Weights of a small image classifier.
Model: 8.26M parameters, arch vit, norm rmsnorm, activation gelu_tanh, patch size [4, 4], layers 8, width 320.
Training: adamw at rate 0.00061, 18400 steps, batches of 384, held-out accuracy 100%.
Data: trained on drawn human figures in many poses, 97500 training examples, 72.5 epochs.
Rows from block 4 of a small image classifier, named by matrix and row number. Rows with one number belong to one neuron. Each number is 500 + 50 x the weight over its row's rms, rounded and kept within 0 to 999. All counts start at 0. Numbers have three digits each.
After each neuron's rows are labels from the 100 images, of 14848, where the neuron reaches its highest value: "responds to" is what is common among them. Only what is clearly more common there than usual is listed. The data: drawn human figures in many poses.
# fc1: MLP up (model.blocks.4.mlp.fc1.weight, 960x320), inputs 214-319
# fc2: MLP down (model.blocks.4.mlp.fc2.weight, 320x960, transposed), outputs 214-319

fc1.706:586503514485543557495389492513474510475600443488494489503535486594504486516505478488473557493479561492449597459514471513447511474485523535433490488513463554536524438449494548472496471524424534459542505507497612541535551491432500555411418432612449452457534424568545453422605511495484506518534467488484427560552405517444
fc2.706:498475441525549545529541490545516446594492493540515581488549591545548584475493466515479561536566473457508444499533486492461464501590473514542602448499555512570554431543456531522496490499638512482414482534498421497558455535541513498590424501437514550405499533387419557541467465496514522503520484451424581487488484443468
responds to: blue trousers

fc1.40:440531510513478427530519518476563443623498452505420504559444567496449521456483459556626459501515464466495584488440394437438579544553443518432614455582493529496590483532464608552512632343443474464570502553473471537429451461613458531598445533501497476475463512477491501573543538436459419537525528489474472466452531517551
fc2.40:482466394443444584538494476548396487410505472506535585504484509518554460426500584536506504406510544489516490462494469549584366497578535450491545519465464536447415499531490480493517429430554418456451415390531526429443431478425572525519449476394512546553469593409478565432511563521561591547466466461498470520547534424540
responds to: white trousers

fc1.392:467417429503576520531391494597452520569580558405526503528439484482536429422502387462460543425474510434477495516526488529519527504553580454512420476525465452519525524477538557510390463554568437503455544487504548466478495455464491462491492531468437594474529421505585457449483458579399457538624397517539417553545421525472
fc2.392:459468488547478684504519475530413536534470484471473535536572557516465438505527539464585508534559538483535561537465424497549443569432561439504513479498525406452479513459494459520567454496581491454471463478539507461556355504372566504468508497478389457487490486508491461467457516451530499542531488430551495418583523457521
responds to: orange trousers; kicking

fc1.259:430408439534569426532477503520493567534576524459521409640523451504579546464465534466585518450514476416495423527527485443538480487553456441508436509505487498542477522484500566522427538507521525541564534509514457502515526436488492509452443555499438567483511416545464478443505535518378464480584463503479533542473462547517
fc2.259:560445486478441604522502459575537500417499447461547526447531517455472465517543506453575396469537479450514484535505483527561540477497574485508536549522519448471391583476375503477432528504504466500506415451459471506501450478411596388503501535485414476593485557483475410421492538495398557476528476471462434539471425442599
responds to: brown trousers

fc1.379:506442464520529453486500512504458531576528518527576500526477517431540531527531477519445542412433498486536520500502441433559463480454495545471540540570518550548531461417532490535424445507530611548442488563462554472489506501442444508473496502478540464513497550525577512498420566556501498493631456407454496509476483557466
fc2.379:422512455586533461527514523547533443596592570462478537496560519635484444477466488489500536440392500526481502469569482473542431488506529496457462511530479448526487511452463610517505445507476498441519479529452560486366592505441421453593464597496478492467539498442463523462560536458446475452483502461452437510440453487525
responds to: red trousers; yellow top

fc1.737:503480568406552459534605541498483447520628497445468488517544484504548529522634498462526539518472479504582513511547565566548424474420445534536433430524562395553468465498569478499530366523477541509485465445511454483429499442486414475384423537547552542416482373545531471602497591589504523469508404522563539468505616486457
fc2.737:435450459499547434596556493542519479536433488468524530542481556450471466506496523502440509407547487495536406518571476546470405438530438495519469446496619489457521449559520506514502475469508515449469466480534383565511429442519437466525428464512507536499485559418427485581402467535523480526482516536552616518536500395463
responds to: star jump; teal trousers; orange trousers

fc1.554:460487452537481592505532467587487483464559521433510533474525429530563562526482459457466528438498462485512497502479515469475510472428562416290454466490551528573483444461460545438474503535514408546518561515489461495509508433423589458542486564518482427505435531579472444494567493309423510489506424512515502526455402556473
fc2.554:452451491558500507426538503492500476469514465573422515435494427481447442493527542513518399571477515529413482538550550457467506502498504535546526642533518438531410502516434472444563521511433423480528514473490517518518517479466470472513481496421513455491439421563629448551554555558521525468514505552405340489464572588603
responds to: brown trousers

fc1.172:457536524501433514576521451542461489485487371501591375503533565624554460498533565482578495578555417388450562574450510476551462564508527532570511511531488496446438512532654558497587510492477544424497529468553458481523489499513473414467545504520487481507464414543534482524499625533456477497508500560447557481504510523524
fc2.172:508490544576510654525546591557546450551376442433576529410475511533498479442583454477551507598578477425517493502438499479590534508567608440564585557435455428561470517433443546474484464436575487589460379487477593351482463454462539526490507485476440550604490535450497446536516500531504535529439540460459446515517504574490
responds to: purple trousers

fc1.49:497448474505473510493537466511579512598471473483585443558437538582431549478478430446480624498509560463521613540477479458428501621470521505417476520471442601518582410506574594591565521410529513490447476559539545462529418490540528500554462480528483437447434463554460435526446603511466552604558463564499490415478421521525
fc2.49:500492563501520421608490579448540472584496450480443478483471531483437547458493516552519546543491571460515539510414532453440500517492444516494446472479473506549493426560565482502443541444468461430513536504483515575501547507618471441470512460600463461474439536433542492532516462513400484438548458505528420459517525536432
responds to: blue trousers

fc1.661:441483498438624505470422531516569528551608496493521400638497536485558519477573463530443539442483555418573551509459430532522457511571440538508597478493550489553611484466485581519434569552468383500523529445603504499486454438522443467541486487490532475523461476409610497496501480477493429533502382527452417405529551533479
fc2.661:535531484433472470454494455413548586518528545526452530576501486530502474544413521549514538415509513591532497515453513504522581506421458509455457499475476450475467567501538492512470519443440469446554533546469516564521449459600515455512509581591561534435500560529543514540518470522557456534464570514615483473442514524595
responds to: white trousers

fc1.519:438482517512555537500436515558552575542474428446516437564487568564505492424552463526537511484500458536580574518469505501458570576488569545503466474556540512491581487441596517583452446459584440523403481513584543421394472525529512480555511481487462413477553523526542411497449656466500423524503522492465441426549517432498
fc2.519:496564500455520520474410481512536636429467498453488577530460509554433481457496599468537518519481481477523508488506456545504548520541530473584467519474477430425388605460482549502498512538521456449567479437629490565498494534494569543456532443432493452545471568537537441406579483497554551494492586507502414487446558358520
responds to: purple trousers

fc1.705:501524504502572472505470538494538503535577540477443458498516588526527526500523446415480616425431478480518555504533403502532469513529438536504547458630530426468553427416535532561433499505414537439509514478483516411488435501522420541421517528563554389426468434532565425507429525520451480458563452491475443484523501493474
fc2.705:524525491510473526516464446421493442487420525494503425484546485581514543416459563596533532557558551508571553451460547479465478543537481498473458414489351506513516523550555501561557498427569449468507488432488531526575422394644504591475505537497597527472510531482415551533557557494551581499443497487483617482550590438470
responds to: red trousers; splits

fc1.604:484473478416508481568470529598494551483481464490468465488415529491524472418505497472567532488549507399500507518480366520535503521479585515539433444569589502524459514452606505543405519479488568438443454409499530531520460408532510509455484504482454472514522456542601473409439511491404456559520516474545470573635492484539
fc2.604:426500543622497650526559474520553502515469578431551466452571439558488444459558551367490536545532548481511524495507504518574500512474558480485532569344461410502423527502494530505481528485483503540564408504512533495517361496426512488463485485367429487532465439494491391537488585578497495437510508567388483430410441504478
responds to: orange trousers

fc1.516:471486497526530464521438529509426526626525555463535487602550547511516502468453519489551516552390501502577526482523469411443472493612480532472547522490491529524503503420550528551393517486456474395456579601489498532571519549580434551570541508573482573509469532538527502480512473464495430482541511435507459489480472544466
fc2.516:524476431543524432547486482530507435508541521471587545526503512536524532498495482455512501434471530511456428518503459511568413536520502397485477520517484483371499568477416590490506453506521457543561499469460558445393600502405534448557455562512490523528492551456444524451473500499509516508527506441501545504420485475473
responds to: brown trousers; green top

fc1.684:446479433469570426575410479530491522518458458502453421491443515495509526520474509484592447569475515440428532457507477513469596480552441520651465501560605459555547535458560525522459463524578394514408537404499478561435541496546467373455629603475455419498467510568605494576490500487507497524428542488452454466538607473405
fc2.684:482561564479429549521541501416561507558530475490599485500527552486544480423521457547483366408445466565530542602473517451454567572456563588505529476525412430462580500538475576501483508413440565437488514526423496455499523384561454551534510490526531517502530607479548496534511511509400388502496482468523448545450480503617
responds to: purple trousers

fc1.92:509489536372488527443440527517499481465553446480512508578542496586520377480495502454538466567453443439454548500487448560495536459520537484543579555536524467396516483454499595533484469523457532455539538423602501508477521493524526551440464461493500474492514500551543465451551605541416502459552454515476500506480468465545
fc2.92:526486508497527484519573557430497544514426603540431463469519552412497604450539518450382505497551548488520529490502429580509485560398419578470498459480495493478550440531475452564493562496532571554512420485472506512582433551555508510520518436550553504509514512503536468517439436511532489496526448529557588462532520421485
responds to: red trousers

fc1.653:524509500429464573515532508622484591532549516451508539452565522547495594522451528510511518492533466454530504539384451476559456493482460468436531419455592465434419484459523523479492489527461557458553575471494480590555479505432509506523488460591457507521459564535443458490488465372475450504454472482475548536470514440458
fc2.653:510472466480479533472514456485595436413539484535426588422542428439464491551579561561521414516508487472495483442524542458476552424496516555481561519425505458632392450516395482433521536501433482612541465507493552531482501462528418417522505497461481484487439478527542403561605622517431577474473480469339397502442488523529
responds to: brown trousers

fc1.313:557567517500534552528479440450437545482534565529521446488541541554423529381512453474478520467462581515409510497541494516492423488496575491500449488523397481462463431496571515504500437520536625456549484474526575440484478417540479601399482469530570477414533452479595424495486479541381593529581473497499500533565490430528
fc2.313:502523485510509556437519543435491481583553570556568583530570474590490514491396505554484479476507378537476423502471448435411487552510617553499521547583423406499551557438472568487544524486499490513530551524408498405535486495519466544505482507414555467455554520545571538561573499477461597599534539457506500603477577460504
responds to: teal trousers; splits

fc1.127:510434493492563476504459440469510548559478431479504458585513453594473522380489489458484548571366476474411539503508556530505518425513539464625448484499512513487550540492528491555490470535497517396549483467512550503561542493478469541498546616468470507405546420474597448511503499570467507421514563521367520359429434535580
fc2.127:549509545430410531452551562513569564403504511375378544376448487443469584471523501515461491461436539482565526427500547473476585496545466581503475448426508511547492451484592556461474510539547528584415484491589494461436519531585451424486492397568532502617419562500550490520555589528524558555445389499554411506524553441495
responds to: pink trousers

fc1.337:569552465415429481472460511539471501513516490500508541485508518500528577469541491569526484494480504511535547397451376489506538473501470561416529528540482460571478453450468572558504486479428498509552554498541502475454467458484547417530452580455479367469377507534604428487568535442457532497563425540489393553479493432548
fc2.337:460502536535573529508550480531417534488511513489484497534494497555531447503421428488459552495458484529442463546562500505508470527487563414470433545429507591445514593514555487438550499540525503435484475500536519478503588587443549512508453453537482540512627459485452570371486417469490498534441557477594599526565480534446
responds to: purple trousers

fc1.285:565485457466472538515514525503437425503532523413533518492539471578535521576541443462498496489506505462472496440483533460476520379518523470404548486522526510647525471474485591493486429500499504505521581545536543524436494475427408422524421589497505493434426466542536530545514587423355530437520500500528518577491499536512
fc2.285:463484518526452519434494467477590501404479516504468503468502457495376457503535612582574413582508548484530428487534568457499541389532511532546519557446484463543421496467529484443551549540467399570499480472558429546481508502525470443524573505462517503567450485537561501614580569509556555506502523573475383513451610524598
responds to: brown trousers

fc1.571:528512514402539459473392445551528507488475374432529412505517511536462529499528555484611494572508490399542598529481518534375593498512426475500541408463560527529531441454504507537498502549505491502500489468474516628630471479497450514508442468595359446404456481572490472505534532445492521498489542517428434474479503471438
fc2.571:554500475425541423536541481497484434604609508547438495543560510519514502463467382457467585471448562521499450520547491444438437485525449479465544438507477561505527391584477535496458513529375590470538574601477505488502511493552458539530452509471525587485507433384459531509475434532418434496553508523538563528485431535563
responds to: blue trousers; purple trousers; teal top

fc1.30:499459510444471552571465461510541522615476500543498507530457500472439457490512477540578451539468482484535501503528496464516487541554484546543464446554540643484534406502563554562404519466555534423466522562465491465527523482568445527469480572484478515521504533497484445569426544539399463519497454482522468485520517482516
fc2.30:453433409605504572542514568485469466485526513509433530472531505502530403547519503425421611394472530574418576526483457504555394523414495495436465476488531494449522460491485428550523446440413531431502469473459524448496492412369466564529556451473498505603477561516594477446462556548537469469489460487527517439541440505555
responds to: pink trousers

fc1.533:444496497547569482484496474552471516564538553536594463478501480474633533514401511515490478475397492490577553502499564434496458530577458583440418479482468562549560485513553449523447459506516569495487526499496623474525515501506529539517507435567442510508469504474496473503513508465556414427495492455474499490461461528423
fc2.533:465452555551494425462469424463529468517577536484539534548550463536519495524478529483532470472493569514522451502537468528570444477460489447466486532533486453425475593457428589502567477569484485515593521521450545542393543484457512419529483570478467482491487532487408502478545498510469494505565489456539501462423496479476
responds to: yellow top; brown trousers; red trousers

fc1.216:588502507544485544454450466547459513447422326526479465438451511504456502496505533514524528491476498451508589446411546495454621471478473571548479497585524555571483509432542486498515503534510441529473454393569548588465455521496475454461508548515446366443501482626555448505578634371547518498439428530416438492531478466496
fc2.216:506512516490476464401453468421501520405476497414515470492502488454508535524510571558521442539519487453600539472503555573456590406457505442582498470454541447628482577401472432471590494594501413485509458458492479605497522462509489467448509486571414486444489517524529480544623504481465530498509452518490387541444489548467
responds to: purple trousers

fc1.520:475451463503472463584522517543457523491479512400568499529429535488494470482577486435567485538498415412495464457612490481515569491677518475571543534477432454502351467491541493480414383492465495507543463505499471512496553525501424504504480436567455589512453460575555540528462535596487582447456583629504474542525542448544
fc2.520:509546502529564410430468459465515496466560492574493501506525474537498532492461545502443548511509513517458484471561540575518474453495409514514540561532550587385514517455460513536554522599478534479542574547453431605503578547508491528405400493432583469400530538506458526539515437552560569394555511541403514526497428461428
responds to: star jump

fc1.587:450436526487576480509454503536501570611550524429459429560445474541543549463434505474527626466459568438523477585573426510487546525489519478556519480508544560480542512455457601599498561494527429429487510542462554488517530513543482512554442522516438611432530497510525494484509499583395500514661509543600482547436448489491
fc2.587:463467487469468555420565512486402538424476475542373552492516511521424441508536533491532472525518497535489565469517429548492469557439557460511459572568516491439452552489470429446581467526557402504413428428555468479521479495443559452437459516453475453515513539488431530452466524430548541512471497455545470432593629465503
responds to: orange trousers

fc1.521:494430455478409488470427518450449459508457416555476489511496496444456435504509523431544513593471564500507508501517399475479516491513427574649483533638531460500504371508460564634468481539465576464486567430479502474478493396478498507557506577505480479375430479540483475544543535638495538552545472501476391546494533482545
fc2.521:497539538497479466499531457478464484476467592392549455423432473486534507510418529491433511491461538503530527577468577524479573524464553448354406488421462512557505583497522488409582519527523484521507436476438551510560529584502550517501588413538422538541563504494502452479475468458503476429469523497569586467440491575401
responds to: white trousers

fc1.71:502457569540473512504468481467454518465541544427430425454462459504560475480490506418470526502518488542450500515457462488516437568492464511381457504654453431516542500440547507541521455472460467383488520498526438532559461488493517532507512544486424533524457495594456474407499520471510484504530468554585547439429588442538
fc2.71:568534538469431557503430504530455559524531449480528450460460590596508448431470500507557559489435587493524580471463523476529522500545558574488544459440429506532419441477582576505454479449460594464476465534544528483432501414506451552505518523534517543470540445417524496459555551507404467547509541532480443525543409542614
responds to: blue trousers; green trousers; squatting

fc1.586:469533531445492446541583454439432521513558464504375435479448461476561500528480488436541559508531505491521559595563527586443529478531467494519447387619578496497370474536530534457468452483443420478488453486490550529556427443482490432465473423510525526417465388549478475445528598532499493440466507547510448467509536503461
fc2.586:412483520541591461599510469519565449512446517435517464500541471416502584469571536485451503506526525447539434550519541588478515435502457508534452442445623505529490452541480510487526548516488439508539507491465451609537476509513529519473481436473466549521503531467478405594462441598470476413555448564542511500382489451454
responds to: purple trousers; splits

fc1.606:606569543396431578502462469521537437483495447484511516509479578457457529561582443564541525532568594482526602453451467501506489469456429520435584467480545431534450439549450524587451575475426528567532531447549422494445452457498480447504550571525486469552350501523578442466500489508473526509550521567495441528482367464549
fc2.606:412504443562573453509523422508462486498475505556441497544477472550549550454407512455561509495508390534465462522619477479445468620527541462538471493535491567438487538510466474464567449490573459395488471498493543421583547592436560546524394451441514482473604461528481566397455483505553533475453534434487588530547542469422
responds to: orange trousers

fc1.414:518416492503567486569529489520457447483594455507481480532484519533540474541549540431568625563522433514583586546532533570493507512473467544527538460551583525412490438490533507506528391515443471421442474468536448568534406500413502517433431474509513499415496382496441536519509560561522499490550476488539525452501498408437
fc2.414:505488491524510534539555477424558492460441530551487507398498468414454541473529522460397452516519479485485440501516511469451530525499452500491475511454508459421482467602429474495462589459468511596511469457497509505597385467531544498520514431545541533566462530512551427573473403544551500473475486534463537518496546447513
responds to: star jump; purple trousers

fc1.224:534504485549513519473451495501535507545574499467532405448542459443465520501471475359413545469488549507492556499516529517501463473450552441400431511539477480498562518393502464492493514535406508531540501602481555505562460545503413569425495546502495452546536456595593310465515546524463447407533427568523503440461492557483
fc2.224:408551560520478454524618624532499412529461516518490523503525549539522406518533534527548542507509426545548482490569512413496467565496493630526486473465488531520533461594543508528444504462594510524422513448500397426476509518537501485555534458489559526533476506417382535543432531540578535537442486493506564509525625453502
responds to: white trousers

fc1.748:510463540406492456493472448463456442442506413613458418547513495499480493445554499525575409624567528432498556555459531523399522454533531453521534453540559520509503526557543508469595527448478453438527561399592463478515561443517480555531500509565512542456429456461566480543537525546470424506526509561436511476501494551584
fc2.748:464429408566475518488498560518558514534530544455573558556524480533578484498480530479441516419543472539492455478554414571616512488531443546452559557470641504482555467452448553606434458470485455502533483516432525577451536488468549438551473537450463482452526560533484524493513457514544495440518448467502445494420468515416
responds to: white trousers; black trousers

fc1.363:596540538507564430483408614493452525529490510408531395476572494548440437501543472487445499473400586450515536505534396450499416446507494453506564532551462516467491516411499577502530554548451558484540512540491516431478502599457469551476488465547507515591476462483536488530558573600388445453624419476510475518448591525445
fc2.363:508484515498451479532520513486518487537543554462557574489539543577509499486459486502554491495499468521521426438557472465554513504511564476492449490491463401534494537410484572495447501533579477526459478494449545493440515469502499473536448560604497495430512630516461504540575535467477523529476463435463386635420570444526
responds to: teal trousers; splits

fc1.619:507543439385554496477460475516430505494549489505425544548536554567535468486501423405455593456453449559461555423480421489400503522504597474487475451469492495469557476480468565584445434521514516479498508511636593399490446492505558475565390465451504449440431506503535441474535546492444563574535536509569408426542438427544
fc2.619:473410614562463518567537561505500475501457535469563455528485466424429497555551586482494418481578535442504400585502492543623498390503429521521557515532558494534506516471478495486482501503467496484523469512429441621495538472429427510476572472495421525597523521524513530561449459545514454439553447538546506563507453491543
responds to: black trousers

fc1.526:397471461539583584588526523551531495476533442468509541499496506476543491442558488495525579482555448426520446469497460572495483470549578527607524472488559469521452394481527543659456458492511374546455486376578427581490537470477541507532504551559513456442517502463459456465533533486546581483506565507527571519515505468617
fc2.526:567496503581561479505546430424489521584510457524541380446506479482415498449451498382460554496466490547437559526407573470428555536438535454463415508524530439433528543535547419478469499467491535469581561575494476515429513450545543470414489520494466411441423476529535397539528384514436449462531541553557450503423448528401
responds to: white trousers; pink trousers; red top

fc1.5:438523523506550520471452513540440538507596581419514539477588499578456454429490400459452582462430485506455480483594468521519459541494542351472378432562404484553542476453500520522496412556477550511527471496572545470539487462449492503381522473554487588445482394462547449486490454535468453511574489503581500505512530553456
fc2.5:517478548521491661600616541492480528585487567450545523477554507495516510517501481471508431517506428531534462561443440424524495584473674522481497559525460387503491508455480572505489565461509540532480499518414504457504400514491536426533458473461466467514600595543536493530444533478441462530514531497602519587518542416576
responds to: teal trousers

fc1.555:428578558459541479545523459527386573475496404486453524513481558455592578407514543500555532525563441452544555540481430534552498606526430504587422453465420492507543473470559521497496504493570463458473436398623567470521418463486587515417476505588482463480516426446476489451391494493496390533503448416506520509616532481543
fc2.555:468360469627412563498488559535483478524444461431624511449484453528549462430525504489507432469477488516476438503489431487598489507596588382512617615454526481477462524401465575524533473461520425517471409544458515426440481492457559478582484543452444477521427635481513506464498583537505569509525550425427450523473572484468
responds to: orange trousers; purple trousers

fc1.501:524486415441511502494433498593480424512548467519463481549462511590524405525520509534554550588447446498513529476520520473510433563514495447506500481499498489476501527561538499486516406477479441371422453442525524547516491479478515554510446594478482484399466462524391525481481565443499502509473503434435539456470487481511
fc2.501:534444586504496539561587486481607505536426536488526437445521503418518619519593515448422440574620488460529479559467491540526529512460455570520563477453536507509556454548449509545464602496473603604519463501432464563583434523552457525495540409557531536561523539494555497556435450576474446446522398566565564522568493427467
responds to: red trousers

fc1.666:551542474372463430620473584558608482598456450519428519488464554542451557484433443536564543457490529475545515574467457420472481533526542579606379437566440529503594510489578539502410452354466483447422582423517513426459525520501447520508523519456492521560547580496574529456490564536457445621425527468524465423499516478556
fc2.666:475385405597538584480560456525444450462525513501498522584542421499536482555470536493448486501572459503414490555475401530515393495447575492445519631538553544434502554496425526524576600548485503448561536509510449536633466588395555524514473486423492507555510467545549497430437476546520433514580446522627561485454435483539
responds to: yellow trousers; pink trousers

fc1.449:551470458450529451534537544529358442535526502496609461514390495544539408500597534466483551500478436512546445531528493463465550489529532481357537522468452523502460495510467508478504498450435520421464424481471420459512585469563425545544508525455445463428539542505609560454502615384496531409504586551448568549451440521441
fc2.449:410480541532431472359427472350515535478539462477443464530529372451541506498474493510484474503495553535479498478475496501509548419479484442510475550480500492506502571498388477449476497539453420513629566531508543484441549470454573485503551537497434495490443515570517453442621466568551486508555458500508395479463513575591
responds to: red top

fc1.459:524438479470486456533463498467491526545483500541522415494472579530548505477451506550568493515502531450515480605420551445458522533554556467523479538509474508458512483550549520469547511496543473518567579365482470477462486466563543589537473487456592667517479495496425530524487474542450493572583491666503510512465448570513
fc2.459:537487502497496505524566460503548408504482411581469463474503497542525533553499502624567477645556531477535525586397576495457501522494504498561589488559510586519500536652523445452582508388414484468405571438481413536586520522564470549495505507439561608536510462494534576541489495547505472528471511529537569464518535545537
responds to: yellow trousers

fc1.574:445509451493474530575535545591499462544434456552469544472567614495473541464541399458478540521566508504518484485533455429457472558520463574535503447499504472558551356549493506590444539413529489542382456493509425445527488507502503486629461547504441511502408514431479471540429569532467483546496500453512522466416531371488
fc2.574:554481511448470530418459458453436574447560473493526457545499444577525463514474481514495484490480541484472584538463493539522531461420544433486532578496439522467512622426504466486626490586428528469575537487513549488509525457488506575389532496531491496508469519547579532424584450516514517543564533552532451549548467583544
responds to: pink trousers

fc1.352:509503509453555454479443493537479448468632430500417525518502513628525444482493415475547575597461532453514563481526468515503461509499540410511510493539484484434511465510541555477514390531459547403473484464572540563432477427471542514478426429498462536387493367533519503439576539557445560534492520464489443497552543472456
fc2.352:550457532514518515520574518513564512574430569572516497418522547462514596500531543488398492531558496468506467518479473512496521496474468559531548529461539524515523443543422521503422606493500612587503450499463421567591443538573490455561503475563573541511557570484521512583467386540507465479496454543475612521498457436455
responds to: red trousers; teal trousers; handstand

fc1.174:493482564464544531560522479516490561495519544386472400460453462514523573509481494450510479520476583447611524512457540526545567520509539451511433438459540583516448480423567515519420466563520511530487488426498591535531537488464514482411493441602535570514539494522572533437515469584521496486488452548629467555524473466492
fc2.174:458554510499645399538550437570440364530534424555417569498559511498470496453483445558503563494470496460467531489502544525455412554443487515593404494556536579459526435627443447505556511523513519512413508444493469427520476527513595463517360496524520542451538474446458486492452431553478470495524471442504600493485534468476
responds to: yellow top; yellow trousers

fc1.685:508424498469527495520538562463388515475558562529539444465508652552472463562479485507549560508539433529577456525559423505527469460474450529434521376529515432542512547449545609539513542505483631493429477501496499466467454461516410540440508487459523588447531513401534481542392512421395518560545499534598522596612569456481
fc2.685:495620534501510455449549439492576506520523598555500470403615415486482583462480471551514523461520507487562444472545590378455547527492539476470422499476413458548481575576460452425458566558521544615485580497502457499552508543583493417456467478401569460550490509474480439547516536522464540445504509499491542526449501431448
responds to: black trousers

fc1.196:504516455412531464420458470474427555492534468469329495580591530463526607471485488471461517439514565469470524431555527461461467543496503470552463467557512496576465527546490431432467445439452585496538510421592605459489432462455475458456409493403574487488504459500506484422544572554503541477509512512414459418536431439610
fc2.196:443408489544497562493523565471558529498407588476597465532478457393548510601556539536432456525598404484572469517482424508515521483498452553525539511455562489557488475483457494569508588491486433521520451491388418562564443508507508470519583421555491511574492599568520439566390480546560515479525460570540537502492501449427
responds to: red top; red trousers

fc1.269:527484499400490518527440540600491544446420417405556441465500573533452546486579516480572513502510494392464521466491478530507547471570475503500525434460525476579462467442551508526515479514582487486420427400548481526593480489495386478442529512571373441507462467541567435539475605460487614556506504503460430472538537462499
fc2.269:521453537579463585424492507497487419469481505496583508561541462499522529546487505540540492535600529427539423551457408544553475412474527430584650524444514498590523568455455509532670553527495426515533482497411504465494424583490536532471489473388396520544464508477451475543532475564516584555589463489513466489456559506462
responds to: blue trousers; purple trousers; red top

fc1.67:593549432410442497493446440490453541436531496535572504506575499593534429460507524401509453515576414502419465504513440528446513530523548494466502475468520460450482481489506550565509550491573493459519507478568377480488480474565513461466478532401488480508510465546525443443490506326356538561563504566548480510573443416517
fc2.67:377509512564537513490574574545534537580557582388492470499487416532532534477402459441421470402445446478484467531567495510516522536470478514389435504455501503494558533467460568513474507556558565497545424562410544553527500595429472509493456466599465465523521431476489460456485461484565401399503404492510605543480484536428
responds to: orange trousers; red trousers

fc1.179:567501491443511486506409480474554542572402466520480538458493468569375524527416392469484470528392554543484512505466461493391513506496479523534460537494420578411497479498557585529481525412502429482510542540537543456523561546588500543533563456497449432544511475484495503573482518519488538593480532542487484415462464538430
fc2.179:507463563484445603589524461592467498457437463438565480436465590432479497505643501476561524472598512439505469519489528519580463526432583424509557518407523435489444437508501464467515471424523529516480416482549474483467425492410501419493426504570498555536546505517504442491454575520438506502454515519539492603546452392613
responds to: blue top; purple top

fc1.283:560569499499506480529493430597537535526525442472479432489445499523551539456436491491525569553488465470481546529438563494478494537492517633520386451477590472574474528535546435529451547456612481481473511405518529533547442506523583440488543536444411383505475508546550434463493490335493522387430463501425460425484500471490
fc2.283:524574555512518521430520425391491503490468496507645461451489465489502522452514502522479417504564458533545501459502511570468627474436557475574522566515423379517519628452442551503519465596532554575533467577450531504462482397511582467428494506525500447422534503511539403613532474545453544536533586460480459588404493523575
responds to: purple trousers

fc1.248:599457482456522489451463483508495527501576524433536481445484471489573593461463540494374577441463574460533521468490449562530527462485468527408483520535470484493606509438560604598559449567521507525530521458582488593550528515491434471400587559551433447573474520505567396585527532448492495434508423552558469460452528502547
fc2.248:503505431464557480526464562498459521532428458449393480518419530481468491439521446551483569503457489424486546445505484444474413538571467544513496485473460450463517492507508453530445512440553465467421509424510458410461500485555497510526440550528494545552462482507467526463507472525513530481412537449381507528534572403461
responds to: pink trousers